A small encoder-decoder image transcriber, trained from scratch: encoder widths [48, 96, 192], trained on short English words printed on busy colour backdrops.
Rows from block 4 of the text decoder, named by matrix and row number. Rows with one number belong to one attention dimension. Each number is 500 + 40 x the weight over its row's rms, rounded and kept within 0 to 999. All counts start at 0. Numbers have three digits each.
# q: attention query (decoder.blocks.4.attn.q.weight, 192x192), inputs 96-191
# k: attention key (decoder.blocks.4.attn.k.weight, 192x192), inputs 96-191
q.96:548517428467480476448492496410446520516454455529535523487482476517543516505489503537509509460483517455525501465531496530514527457448498514528513461530455478521496516449566478470518468527419447494541506491513573428471495461503572447554493579530471537431453596485555508506508559549512415540
k.96:464555483428559471530496516462458499515527544466554486462508456442549517517550468502442530543469528472621545499490520459511474538511433529508446530549503450507505536534450467473542494527492506441533526504580564516487493590440517505500464549436491450511565549507442417459555403520484497559
q.97:447573534529488543493489502509542493418460529527539507512470493517447482557504501534494485463486510524517445505556558514496520500474564544449485506533527521486507490523515516538424517482541530477493470468476487576525514569494503507466505374507574488515498481471393518497532435430491522547
k.97:495481526457491509485501461479511502586506517550440524527485506514452492469469487441544487488486518543481537472499461472519501483465528489514546508406424471499503424453549561471425528500478493551539539519442491461517523477486507579502550426503533486393496501509527539545454529530491557528
q.98:527499489485486453493548446447426443508522502455466524532479508545555485464431468534518540458468462495444528535483474477537518519486494504561517487460465429529491569455528416484509452567456477526510554586530528477488511488536495468484484549518442501499453468491531462497451557546519489518
k.98:527478460458553517473483582508503542446510447471553458482506500514466567576480521480520505555508554486527484451496574473515454495485446516555518501558554511487487579518449486506529544571499544512509444494528591466410482547501527503504496521481505503502562527471469546531551517496483473505
q.99:546469582554502421463502462446420460529554542494507525542492422489520419543457436477530510459479477509528525511477517507441503484505477519531518538480444469496519466452509430438451400499492442526485540518531538512492507571478508494427502499494403475518429495528446462493509484498514483521
k.99:545525467529539507478457543488477522479437523543483513493470440506512543551457590525440513479504544494464543471522532587555502421422521525543496502502474553494479546555501468508568605507553514500527515460475535525453516566477494510502410542521495522588506519502444573466562482486458482533
q.100:454493486468461482551550479537518504548508430440452462454511493452536529497461506464430551537432505543545473506493517520442442522575427467460496500456539488530490449438494483512500479504561553531512493525542449473531563501525489573529451536505482430419551545478514544468536483570528511514
k.100:497557524479524449521467514451519452506448557537555495494571575495494529523534448546503532472543502552455388534527510482440498511484570475499474496510475544440521525496528466510574465433458449457497478494481463515490485549523445449491440448579555508529488424512471509457490542444492504541
q.101:504518457502529496479484489477551487520493437528479455517587541566443554456521529481524467571403512553504468533506512478481521554501561474518454465477531486513507493578471461462487498535514578519471508513442474506497515491573466495501478498569420497487471493471511573625414501460530568498
k.101:446505503475469475543556474453535557551509442481466416474422527488471561471474493476586554518540549472509494539525534498501479474541473429516457493554451523486522590515552562528477558469519505503420549482469481490502428506522532530530511469568497502419463448445512487467499504480475457491
q.102:515468558579528478488448553527439501446488548550544559518539469521544525439492468543416501441565474460517569475427456549483562533470490479508442480553504484455508492546492558532582463484512496595440546533565470577549518491536476476441476517517495577523475495567491420527488463515447497544
k.102:444530544541467545430476455427478490520489456518524489540451451479512444443514535437511450469499485458511510490527453475519550536450466453512573483531482537551458522501497526503533545561525550484448474447491536490521446471464468447547488464578543506459504457534495492440534540447531485483
q.103:492560546519468538533490535452542494535506574437541527493522505482488536481497470447517479498507513536535445558547483523538463485470478491506483582509575510414519513515521531512480468517467508457512532502521521505498453578548500542517535495491545492445489434507460501467472481490502540538
k.103:460487490523434462485538606516530521493525501597512516475521573510401470505567495526514481534534545510553457472478494488442426556442510507589490509423485504421491515533508490498483509514439520553585500519444493531419470471533478512532488496464430519427478480490478500493430616536427486469
q.104:510544561514507503469512502442455559530511479443463464535470441546515564552393424521515533508518531516434478436549526435455523514553522557553536568539493486602581501466503428486483488529562460460438545476507593531476529548555543452494512479486535463507493487494460460493526537498477511545
k.104:580503459543547492472463518548500458533508609513540470454507575564529493500477503487482532494558448497503504442525475522582510468399541513532495442524510445465422516559450526460582537533560534522496551432494536473443554447518441498511447564479437505578519496511574503486526489529503546538
q.105:449568462496523532459435619491500500467476553586508504528474475549456588527464518546504453532556494506496467447491565509387540537486520551458497534577497529507578484563469471469485576538501500507444502451477528488471446540504540539515476491500587503490484513493479467515493472475468535508
k.105:515516498542463503508500479458459427511512530503501572532417521513490487443466508490519500481477476483493531490480479562502605463503492455503535494503428464501497450545518556481445514527492516503517553434532421514546541433471548534494508441418467441455495505512566467486457519563492587468
q.106:542549518534516508512455509428458540511412537478559521505511473433483474462488501531506587464557506497410461543522458537556534457468442540590445514529525501515488548520529486595537472489477417475543528495533544556434453489524449475561474553509556533503495461521516468436477504486450523561
k.106:461482496558485527514483525590500464452556504527588604494500541448555441545519509497474465510506452478534548453436523435496511592502492549528548514489525442509435451472406463461530488561488481498598487541541559455485502401448485503513508472451480483555504460538455491483509478557534454477
q.107:496481579522513469463509495460494546553501498472503495564511467509523513501482517502519559525506480470477489513465441463513488423517447476535465534493525440461552551430502470517503439469485424493468536508490493509491428572473504421444496574432423498455452506561522470505509535493541420463
k.107:540495444530542453480495545509433551483552508502453449481486558572580493554437544524494529520507516392438554505508550544499453501524504537540446419521499520513474576540521429485538529560504504455498537529533507514469558458553483511569459574487513541575524490466538515534492505508536439532
q.108:551486467579510525499498414444456563533491507477504538502489416425539452502469548478490518471458485501507498528498516464579515490550493586505494543564461477569508577468483571534429463529525464489462513511570506487544499512540510491519503496499570465484506535520480431449506481522465476558
k.108:501514578570534511454417564474504493513518534592467538516551437504475484580491447468495490461517441522464524478466542509431478478496477527542562511465493432453523482534441477464499502522466480464562525564464552462482500486471476538462492506520571516504487482556466482554501500463563531534
q.109:545477522504479512465559509493507479511534481502498498503452526551513490519451497497525494480484496431500510476461463519501402483505493435560611459435468446472507551415525497514585493511504491507512494567497446478531496483483506445481526483493432501486524493485566440479509570536556381441
k.109:456482529426544478459465538527472556560497535417496453435566470527528494551491540489515484505463467456551435497539555496531453464486489510476510452574521506478510523482479451480564538492556537485494502454501489455491568551502494466489424602436505525531527542466518520513533470491541449497
q.110:530501523482491513489490534479497483478485526480537537526575494464493495442481409542428526464589480460447494553490427475529497487472438493562473535533540520477534503569494497534547395506423472510509545523493551551483432476522445516524513570493541524511492482527481454505443484547405523601
k.110:467536459560385525480494524496543480421515520570555515516437480507485503529538542463522461453524533475513498431440476458549505550405530574540536471492516501528483526532398477468474558553481516510572432502511513494475487457518416479517503550519488571460520479516432561437506529553493462514
q.111:491486522490502524552520484485430524631492488418498540515537449400532535463463435470508471527443572561593476522472501410498487477548499468451540563541518476528479461429472532506458456494525518469469491516524543460469540500465491513450492580477482434514532521486572501428535454502508456551
k.111:442479509551504527478446533469474526444448478560427559497568550539507472538529466556502466541515486576456442530490479507458440485508491542488468517466607492460521531550511492489559455470487479476466512587454465486444452495533456416489478495454553530471486456546471482504476532453515511449
q.112:521463529464487455521517526513545473446592500501465488509479536500436495518556439457558459484466478485458510450460550474405479565502509527515556543455484538495558447525491451450476540490507528487500432517534492513534495529522507616518517443552456486503460483481446506557471528545510565470
k.112:518518440570459491504472464486532543448388552458545529503502500529474559474445557526532553496474565459474500500495485563580563437477518481506489498553485503480504495487527504512433589454524489457502464425498518516468521595453513540474458519555402480498475513520540535486503464441432526478
q.113:534438490500522554520529463519464453585541447416451484449521508504473451428440467471484527522464469509496508510481462495454465478578473388448528508470464482541535489445508561483518491556544500507511531539476492457511518479481500473504473535451505435517546512417573467482505507540512495533
k.113:519500516459581529530459557525471489476463543537535502494550528516474497561544448464468464493533500506577459545510503452459496464482534547489525468499564473434532557558476440504501497465562466446516488472478462477438490519521425455477494543511597496532546477522515532507562548423498503500
q.114:436474579490499504494477460467427483562518557488494527573460484505622445518462472509544503447577500510452569518460467524554501522529511462544585545531490443572499491444534425513505488496524484438481547537514520534461493546448503477417500505441495464523450483547491508477492491514517483535
k.114:550409464542559499429517563597437515467500482520492508502526554551505463519445493545492441494509476499463538490523470514496460497494527466518535477446550555494447523504471504502532531529511529561488514513485505510437528507558481499514489552419487531494518507457480499464506486536507507527
q.115:456458488466487488511544461538443513500450582465442532537492497489572444577447535506536507503585459516469568484487494540517579479563531501499542479517465493500486518501542518543503504433536502442472470516503528556547562470511507466454519481449567445539444457457513488547504506514473483530
k.115:532502519472525511438490480500519490559469502494495456539558512435564483491538539453473501537518427502528438536538498483497484523495422437467517508491534540472473550454508510519519465453531535631472568527472504444506510491529504518471544566485449509458512554531516440465511443503581601536
q.116:434461463475587465523491477559505556554424480492518515477565476485502467457556487482424521481492474545515533500479567451454555560552520472477449531509555512538487415460486543555459470468620592477455454497513523527541522472435519513461455492562550470499463487471484464539530437444486516557
k.116:500556514542571520468464495402513454541497445523476464500536553476559503490542477467446394465533521563477456481532429526499503487528485518530520539426592495472520481530496556579485520464506508465411531521462523475454438520496491484509486431558517500406488460554495541493521519441520532486
q.117:517546493469497472474461516519518493516463525514499511503455535513474452509552552508574490536543461473445540485561540539463533558496582499506459494451495544494471470551585480542494563477515493474572483460484558529457498448483463507576499450478549578517465484562452547459446498477525561504
k.117:508496446479503489512561483584505473522496473511551462480466436462535544519531442480463453523527511529606469556509462515509524519510478458486499513493476468491511460412486537562437467503477525547471535439504480488564535466479530489418569438477407478476496549469505490504518467541477498521
q.118:448563554603542533448472484526471495507451484440535539524536451543466494505417435512439482526464528491544463457557459480424566540525535438442410485552541457545507440488452534474460470490529532495447495518446483493539534557469499475418456487445527494473521537495516504485485468465484489517
k.118:489478458495493530472531476420476500521538450598476470513395552561505503442498469447498548492510486544474527480470498525464472436511496496507548561449478503511494560522506537484521525597505518465472556498510433497476435464545476450612507423533567467415566455459554523537497553514486513549
q.119:535535439532490529521506511517576475434518478538592503478529562498432484485624497522488450498450510454512448500517471509545535479454520513519535444475563522483490596564473519524541523521472450475484438510441439494453448473483483478542529478587504548529537448451525455506485540489477480521
k.119:435458568445444512560505470479546529532572524506500558498440447457532483511521519443548544553512464566569465519474535439476515514493478512451515503505501405497489453426512453399415437507484486450547493579501527444543471460493568520460510480470495433473454520526542471577518495541515459454
q.120:450505455531535533483504570545503515432539455589487527529545510559464555496510429495462435549506453445484520474456487467414474584519467477566461480472505475507544471627468483490575530568496489537461540543501449527538450455592429527576503461512533547500481548540471495580483506474456541449
k.120:517460529477503517458501434458471464414452487498542435528449404503517569495483547533540537427517517411491555473479500509519592482470529495499519499585378545556522534505492508512482496509506522462395443469519490477504504520480488477495482454583503522505470510475533485497551547471454495468
q.121:544456544556527491456444438582499402421478512510495559545556530565520440460555542473526458482552488402494562532553471626569628521474557476468430423510497505506442489509522568504504491463468540486484453466505463494525528549470468507425458517505495538540487455502527480539460465487495492511
k.121:504459519441480535476617444449488524521576430450455474491491465445479457466536448460471482531491463522497488528483493483428450464574485439498528559503474509482479521532478488576473440492521524504527495528451550548508465534471504477496542486577504455436542540422513499532521476489494455525
q.122:463534432473418492528535474444525556556526512510425440451433438496471491552487517482600489557465553546462441459521552468505441516522534537467501523483505470527533519470483454491467618534553558485503467519481528480451530511486565512492504498483535437512494555457474573501539509485535487454
k.122:512487491465570489525471509531505479535457573489510487494563500541495495496463514583486594505500534573477481454541505468531507460495559524486434450501459467522542509502550548489492482481523496546493591465526495476509548473534520470487505458413498482570497500482475468530511487551478546562
q.123:463490508469526484481485517456429466581470449445420524529530446550542525510406461514458526461503415526482571442484534452477530549534500417528517478512480390582507489483564410489564517493576522522506534573438537500563524469492554465454482484498480482509431540516490497531472543535506530522
k.123:542509467502553487483524518574453516489502457493528486531546526545588557546489515481457435522517546515536534479561540494529545516500457521546548490526549468513513562486478513509579567572487509460381534424548449451495516556524421441491481585543478510535595493457498423446544467511554550568
q.124:515392437480537485569534445513526485472511408543449423474442518504579545447587493474480525441521464427468544538489484524480407516557461515485533504463489511505499541482524477506518504559506450557497517514515470431446468476539439527481489520537484503522577581480563441501537495530505486528
k.124:514470526445510471504515471546503481514446571496578460514537497473501495507474528533541532497534499539530481474468525411559483497546471533491418499542535501502501499520490482545518475411577446445554421487548568479486535549462493500430485515480479482571498451500524469458586428427481466513
q.125:529468467465463468493501479545539527585556497506497493459464556513471463533586568498543408572512491484547534441557481492508504515513575458441494450459507494455435502480544493480495566498492520486497423494435476476496521475449505522525511524513453533457491498507543551479473507543563496424
k.125:468513519445541484546557474506460521532461489516417471491545445455512481461495429544483529536496484553500406588508484530446473489573515483408423514517505507481584518458519530558507437424466502511447522517514440507563502573497525455472492478500470418521537524422524457500542413503491482547
q.126:541443505478523461514477461474457443502568505480451506512462524555538523471414544488562537446513510484473569450511590498537528550557537499496609541492391513605500548453545418447483516567472536483487494466545539520528560521510540501502499441472480501583438507455501440493522548589506505569
k.126:578565474514501522509474527544452478532444555504485514442487470535478546528432488431530475506539452532572418539540505477554485485464489489466489479501505486453526501493513533472532489480567519551525482468512583476469513556508492502469523552499508474488561505493493505446595438517499578610
q.127:485497464510491472482540449478452506492481526521450494515484422554512569492410470531429538528448519549485532524506557405505494525495573524476470549471465520578539480495555446466471504597526612560519547543532580543497560476490531530490499492529491462483485534513419499533513442532487535590
k.127:551532550516533490493480500494514413564473500460498466501449479531442511458504487470483445445556583554513448486591444515528513465430435461513546481495499472508560543475528591496523568516513548534443513423457519459487445491445543468505483426521530503427533425491421497440509525536490524524
q.128:470509506576513497498475486560528496492538523551538556544544544483504495487463514465499475448547562453514494407524453594576485521494500468541492460465562471434556436498528540539578472528374570466492420511541470502536475522489515515454458508507468467462529478517520459497505542419440426495
k.128:508508491505449475499505490515482532486497484550488527533547449554509563506503493469530481516527523441466493568546530517427505511523479580516432426475485495519557514500542475504469495442468495499411519502453500498444526492469487440479561457547493579550515506554474462521539495497534463544
q.129:482410545544530524495491475537442432464491454481516601491459459535443407439504487540565483438487368490479508502542500393428495533553524489525536483446485453522499475524475576462509479545526526557492517567498468480528455473509507537517528454559519451511491515481553461534512539454529543494
k.129:519490479480474526472512529579564539501480460494576496452471498499509483573582515513490411523518548481489509454439521548553440463515493462541552428518510544484458482488444532505406560520450530490504458505543432481506496442516502493478525604484532512431530557502436561469565532498435512441
q.130:551505449381500520501487564532487477458464459431519457537484576552459504499572466576471514477487435517457498515477522528498443501494496455557483412454482529509431550552510498521559560461558538546523537485477468511501553472548530459483468447507513495612537465498500549456501514530481542434
k.130:429504536496538531420510483556532446488500504544503457595548492488483482574453451487454569469526494548530529373481490442556480524499483440553556458475467461442514457490446471536516488448471528501502504498512482470541587512438524490453489469447424440467431479490421557491513560503501481468
q.131:493499528451414471523457567481472560501516482490495493506476462452510532509450528559543494529531496462468523494443481471527447522428446554588538497514456537529506525587499506511519569508452469518488546460574544536489451483559523530593574419477535550495518441586462536480422483513455554461
k.131:551479479536561489481558492508473490467507410515442441490471584468537471529526425511468520460484576492498569440397541534465426464537535479480563505525454531483477451451447548587523541516481551526492506470559411526514526531510511544455546473527422426486487589479500472533503506503450465534
q.132:501423473456520540491494550480540453509541522508501498479466508583499482475564430503444545466495472505557521502430532514419484469551478488468487457517449568517462507513428535467554475491561528500488540488480484487569538418518530487475540474526481568516493501462514489552543533530479494534
k.132:423493521507502509482511482500508496512527487486555511485539542532486528549460508486572508504575510453533491436563524431513546533432518473575432513558543469478538393521519404508475503483520522477552439472534523489479500556437542457446514466500468457504525453502426554478512537393500485531
q.133:525526457491537472573491520525485568560466479479480467522582523486490565509504518496485516500513543558467437462543479555569568418504491511495438512496560443459522473488572497539437501492558523536457442483452538523468523546546458477470460525565532510472514463470484484507497503418454456545
k.133:512553515492479387492457508428514494526507563555445547555500509473482482432485527510496588445441495451477508520487480503470565501445462542522471497484474481443536543589540485433532541452520457519476584476450544474480480464484477454545451471545482584510469497569588433529475452516482472507
q.134:476492543544468513402572522533478488466495500521475566477422477468562488526472535491510462560457508522514557520444560481527459549534481443543532528463498467508470488490489530487517468591476581519494522530589473579506407517512538543512522479483526467408527507505422528480469497470538478493
k.134:518536412493432534588532516506457524509438502488569492467434483575455468504538506498542502530541528539525418511489536473518479462501556531511483484501440466492501568494531495511512575528526502544543500515573478579454483503507509459522550523482512521547567542478486489527521510537454474475
q.135:497544531576488496411479510502512446522494524564495582594436467499439473536540481458536434458503508439514544481488503533466524538480526469503546475487494447456512501531488602539474546571426515481530462517500475530608453506456463566525515545508507470447497522556493479460489499429534448503
k.135:520440426438472554545530453555470568530432530461505507488446474549497478504533486544519496550457486439470518588558527498478490483548532487490462459452508571585441490493576457472461463482572540471494480522470543604450465487448510489474551528516515553553525509508515518490551503493473520480
q.136:587558486528498476511439496498510500441534547563524522519490534505467543560473550496529518482556500506479530471534461513546550450480499595508500541528536515492562473551513480533472496443461364437512516459481557536503485523517472516493455529469505586522418465612441480460482454439496551531
k.136:543507445529570537514559437517439478461500490488456533507510477499594432456544491574392476460422458421486587486505501540498532525553522510475484453544456503572518529549528467483552453535518484492481520536524497526565477450518523525480486561503479503537491489503493503585501529520439526462
q.137:531528485469476537509490536491461533548448474526458506498493391538480461461557448491463471450519446534535505521484476465413617473501520598518476539509470529537475494520412585526470528477566498518439476458471476520549486410518454547548608509527524535463465527537536463536492510505505496564
k.137:489559461480505512481512498455542505553527580485506492491427556492548471495483534502528505499487526458460554476454535496479521518517528407515508514493532568536415499553488508506488508505537534469514432496539543555492521457492538543515506611485516492505456523502497551428534513431459464476
q.138:495452498455526477548499495462512574555534465439538409431529446459507558444534458477516412547510524517520466565507550474479425528523417521536471515524589483543514465509476532455467479528514524537425465529572545454383458471515475481523505529494534512497587460507555482514523499462495488500
k.138:506525528517417464473537527447537557500529494572505504473474551484401496485491521486519572464540530493510454489508514531434414452467561487509461572498496541388509549470457530501490545491400512501529529490428481448493532545502498466520482459530515552469498583407556429498446446528495448559
q.139:479511462453592432518441500486531540558531490457525566538545559451439482554438499479558566486514571523481517478493465533492533451509511444505510537469548491472536497469577448525488512460470472451569517448474562536503510514495529520490420558453506499507416486540449522446544511416460524483
k.139:540518508511469512492458402454491459462453498535508542524557435440491482465523468497458486504465514493476546495516425573519550495506538531489538408488475494441550532582578530493524437477508445466414548477457505485531460417481514448468535484587514568496492477561532511552470533461519557465
q.140:468591420455514484555471508451584492558518559539532446436544509490441578534532537458470482511525535540535430481548539448522465418494497560466482573499516519430590534460524475542490522450514515446486446437465512483494532496535532503571475529521511468498431483476457485518563500457494483551
k.140:527526552530518478499476470485503488513531504524418491554477491489525504420501504441480463459439500439518537558454487551473541476503442499494472527489528479542493472560496512380539588552531498502523540481484510438530493478466466585482484553560519539542508526552534518526456449504543473509
q.141:514430482526544465555524473530461580553529510447482464446549529474501540490525475505508542453507436486438517571568475484528450459578464521495475495461479468532525460435565408475489455470531500504468553519530476477482577457540477503453508523503493439603463477530495485546516496510503540512
k.141:559550568471484530441468501468529545500561487521554559441537513474495508508548480482490539550520443484528487421509522491546555494469477552521538474584505455408528554557506542505516497494444500397479510559428515388524498509526549529499434529549541471411467534496472482601461506491498506477
q.142:475447520524518561503548442550441504490501387449481478503503552544506439504469464538558504510505398434462583593511483489465494515565578420534528456448483462563489487468576448427538474531567532488544593525499543518480487484443503441481519459455510459521491549490516501530440528514525538458
k.142:559498554459518551480430531521546504481519493469600475494472482466495479532510526472499555529545504534508490396498459495537489478497492486509602481528466452503486596545449507517428470514438492480508524521488468465476468496557521489479545507473587479454477548493395516543508561501540526488
q.143:415548509493531456506528553479535480497451529563518493526496453472526502521431474479466509513456595530550439559452557452483455528447528472510523505486497504505616475452478515498474497542456528507497576516528529554428480530447494429501470478476532450437553495464453485446591439525449520585
k.143:522527470459529535601541471482447502532485526546479522465450474486513522496479521492464433463503518466518500551517484499476490415526468553441493513478506419519557490449557485511531538524527472484517548496495458495502464567479504503530487468461499453592567507489553491454597502546512452483
q.144:447482490529484419565483489458518502524469528576423426563544447476487603490491486474501548453509568558531475500438500506514530493464482591462492585514506519463617463466533540486411564498519518511456448484534553474491527505516484506481531513560477520501464477484500466542574443508479484606
k.144:562442489489503412539483527482495502501506547438497499518515438480564562489492503471541441542396503441542548503401541539449537430531490536471493567543484531508486519523501571463516496521519457518482479540473543509495466403505541553532492445484455537437543518557615498535486430524494482459
q.145:552486579478546444511499456492515481523568450426560504467500511424447482460481520492560489490539427528506466473521493462530462561499460502573557491430504455489537502541550501489478476497470465532522560527522491431514467511524445498553506446508498488527530531501490464509494487501522563521
k.145:613458472489483495461540496510544487431531478508439465463489513508495430470509494529426475507474511514459509458503526523480399481511466517530562477478434477461459538476432518539442550580444503473499507516463442480515499528582428504552500510455459541533580491460469485499499510587514475492
q.146:579482546457532534552438436499489546518548414402494567540463503488539362494524481513479514544475485508524527572502441459547536498554452464558490543432506427555454525555499536478546444577477498538522504596486477518570410480496474510519481466393504502552524500503540528463551535508520473427
k.146:492507488536467506463532436488545471528490457502543514483493507533469430581501493494487569579548535550445498465558509535467497456553495486516512500437503521476511607492508570575422545511470506465476451521480500468477521595451467467456488544484498495497472499449495490476506562456511545520
q.147:462440567496593454526458462459432519480527446403498539527548508494521496498431522527492539581521490547424520425497455507470489471505507496469463508519545514565483482538558409434516406428498448508531535488487554510504528470507514479474442569482463577522466509551521520546468567492485540480
k.147:504494548576524448466433486457565504427519510553505559439587468418491505548550518477482526497467489447486476482457498589485571505448492546497536488465504505436572504542540517516481473496441388500439481502495495468511481447533485478508464474525505562454476489593500470517482488454495592464
q.148:514492487432493499489519525552485541498447505485490421496479569536480504498535515523517478491503500448500505539594478566537449518494493430512466375506442515502469566504572497483536586501555516545512566518499411466452533499490502471500493455497511428584542453452554481489484497529500491444
k.148:501433586476493548451501485527511509495540440522485472528537504531475474494465457473503520456531405528462513475536477452515477500507416486493539545490494484465476496440432445522517442481501546436502531503411498467458507540504498504459479437501524413454474483462403463513532519527516470554
q.149:459447559519478562502498425430531494480515536467486462515490486469554483485448516507505569474516506519458530501520494550485471453514484564430507610538508542507482442454507448522474507494546467445495460484484557537481523507497559535437522556480487475505433531538436542522425472453547419512
k.149:508547459613537533524478558490490509481500498494527517496501529544564490501550447514473511537488409435553554533437508579466567470504575542467461555510504499475481470499525530476496495559499484505548504478543542540515506472483512518502540458460521515445504544500477491550506510497474623512
q.150:472452514482416490485598492589451598512407502560456502440478457548564492531565534515498492458476501512505489535529490464514512550516535518553500468519480443508515431481516558507492504482556566529463476572526426495474508487476480478479511455529522458497570497451581432477516521572465463508
k.150:498560458396472460479512522495545572602481513511518463467470489481483529521454542453519554502518510525529470514512540426471470483474488483474520495525478520452435534448477569546547556455467561521533524489502476446470598535526523533561469512454532436440529555468475441444543409520488433531
q.151:487461544524451556466540543529465440416521493504499494507408501503511508485430571570507461500510458443427535488450507500510435555463484470578573454514469528560425541544415487501571457560466474547515491519551464511556447514541500536494506433516503515517533510532512516513408525540501526435
k.151:516491497570529541501538575594461515453413432525503421450533572541496487554512449554465512510541539501532501421482517513529450538509528484531460451518484522465550454425483488547501508495463501586501455460626497538467535560549476453452520472475433466488552509426494577475502528536456498535
q.152:469544473445437517562486512473512563550573508513434475423432518430508459559457523480464510530513496462462525509467494435508441446429482565553546541541525520485483512485477456536523540552503503483491493436523542517497426541522532544557538411516505496461525514477451504490506513496452475468
k.152:552560506558552499517490461507448440474405480521491403527504542494484513451540498477450479468466533481527495490466495507491513470494558454478472400533486551525477540462518587567499560453514512564407505428561412481544538510517449548500527511609441459494531475488506548465508502484494491481
q.153:537445506466488473585455539478489602559515530462490522516579485467504472424461521488494516490505443501495509506500454482487505458501446502546506519413559454488548476513559447424489496556537512543512525529477531494476512416578444542550525538484526461508515513492509494490526519471496538540
k.153:551544492500499503506492481415536571452487419511523505488519492457527498494577459538462503545479503404489517511447593532443498452507484557532548533553492543477495578556480546499462536517467475390456512503479499468489435524498511477512505508574506569440535567554514452568447540459498500438
q.154:441447468449498479532507434427558504545494517438455422490519456486461559488524493491499551527475517580479465504488546463453506475492470566392456574515456569502500490445499464519413550463558444506469497500491514531436543511504511519480500529453479519504445486476451541518517447526568500552
k.154:496549508492569502507497552496519474540507515416501483474490494474533499482487498497489419498427456523570494545444518477509531447538488432500502584534526477464500449497521550461531492575586489493540513495536538492545481506440522574537482456476529413473495528474538473505488427486464533523
q.155:537497433521486466480506495463570467509533593529568498501492524497579506468466605493490510508540533438491494524464482539496514513461486474562479455442487499487462556538446446521546389483461518521490463498513452506569496460564442485458454595510481551480482467541536486477490564499490524510
k.155:438543478530410487523489463459470537531446498483470504476544520493448529476485478478534487506538507478580487492564537449505506599466524496504414503529513479470566519566537471502503515493519443543454429502499613517469456537550471496519484495568550499505535458452500463462438470426520507561
q.156:472579476475491463502456552406519440507476537556478411513509463521518595539486513533490521525479488513548482523477557460519477525477513547493514503550475554517523490533509475462496576422556492488529520445486523458465534456511499493545543490520491523519445518522475509507531453532547596528
k.156:513443521446560506530492484474535517495587523459440487537479490420549453507475524458474448496414499475499557466435509495507502528519472460467554501524534477554449374483444505482545518560527493514582467539530533483536481468513518583472453550488493464546488511458517559489513469519485494477
q.157:458552463506485448454489491479469448463460464570491463531490484562495564591607469516533450473467480505493555515541484567524466504464536491483486458497497494504488473498563555539532597452458510460494510474511486515481524503447528442521517538523483554501457462571546488511534505491544521461
k.157:473416505458495505483503466552501483526530509519503585566461442485508435499417480504504581502479447554450559468505447481437489517546523487466537471458500489544417474482482463467502454468463547510497527580436516483541576420452553519460518498404503451500408526484505500559587486596506540493
q.158:580435566516552462497527462549446492476528442461513568516549515489499425414518500532497506484496442519472513443492464529510531566550495428584536474458520465491478501541501490463508389558503551508498487604448427489555481499529463508495458459544508457524546495429560408556476556502447511546
k.158:531491478488412464464491525496553545446474503527525497468578526547426524512552532549520500496523547506501485495484503491529480517420479529567529491449467508430527569542487504559456531457470453477473467535508495511439485486571421417556524527491489597502512468520468480439443541482504485467
q.159:502572456484519435556460518431580444546483545537504472533533496497452539514512461440451504490466565539511418482461538502526529474430530609435479576471474549473586531504457530489449552469454466515444527471486534448513511500504471490554468531584512568511490492480498501476553461506494529616
k.159:477420504524475469526540467467453436471522537524424482514444477507523522442484552502476473455389494490524518557492455486520503462517474483479483548477511500568503454492496497460516509532585476501544481514483504526455453475445507556511461477502419548548481458533588543440545468541533483488
q.160:518504440512500454538470482494490527476487458520529543541598520489466519476569502470521529495466451516522489482533540494432555519529507529482448515490481482431571530540563498473481545555520462532507419486466515475467514560523428558541502530592486523492517495450519436578473475480497576571
k.160:475524458517530467453529472519525383525518508528515530506524509452499486533499410521437536488554507540518527380447501485512566513530525485494537464468517536459538480485444530565498518513418513425515448468502480442550533473473493535508516522542479461468437509469425483513478576464463545576
q.161:536548519540511486537531455531492565412478445508524570507491515471467468441579514527477516452453536518522482547508533509502488514516491551542490523467491487456436458481493563542506482504410503494556463543577477527537518547428467442535415540497504457542583512473530437479525490524411441486
k.161:464519522531525515464463474496563511483561515574491486556516476513502496490515485442563554542506464525466594492482520468454483539543419520508481473508507429531534511551487469509531509538492525455486482546493518546459501463438445544512497540463530477485487452548382531495454527457591419494
q.162:497482487488494486511415493514532575490546406382552515557556554489411472526574496492525539509520462452533509510501462496498506451582465514469484496542518510455487522541545494476491548493460411495507438490509542493480471489564454538571519520486457553510513464485482586503418555496540527492
k.162:478437474494504556457579549499421486475480488486447491462576523490536388502490461530449515527550545543485513406409504521495418502493541527497504466515516487461457502498477564537509479516486520533479465539578508551539511459517476454487499487467497492514505516392504506513494490560451509491
q.163:522459528485476517433501485513367477474434554484459492547504479558459454523433453560439497457478440507499460531512516454506485465504501469530503431488457479516575550554490526448581463469557530602526553532451482536420496447475485459412547477456527485542536465470508448499527526509452467474
k.163:495517574439479462453496528450516535564520464521513504512500516480458501526509482484555502536489499526491446544518584514396485445504544497452505621477472504450551527446513515524512466469499509470448529506421523531454462519481535446549476398532537469463429512477464560486556543463562415500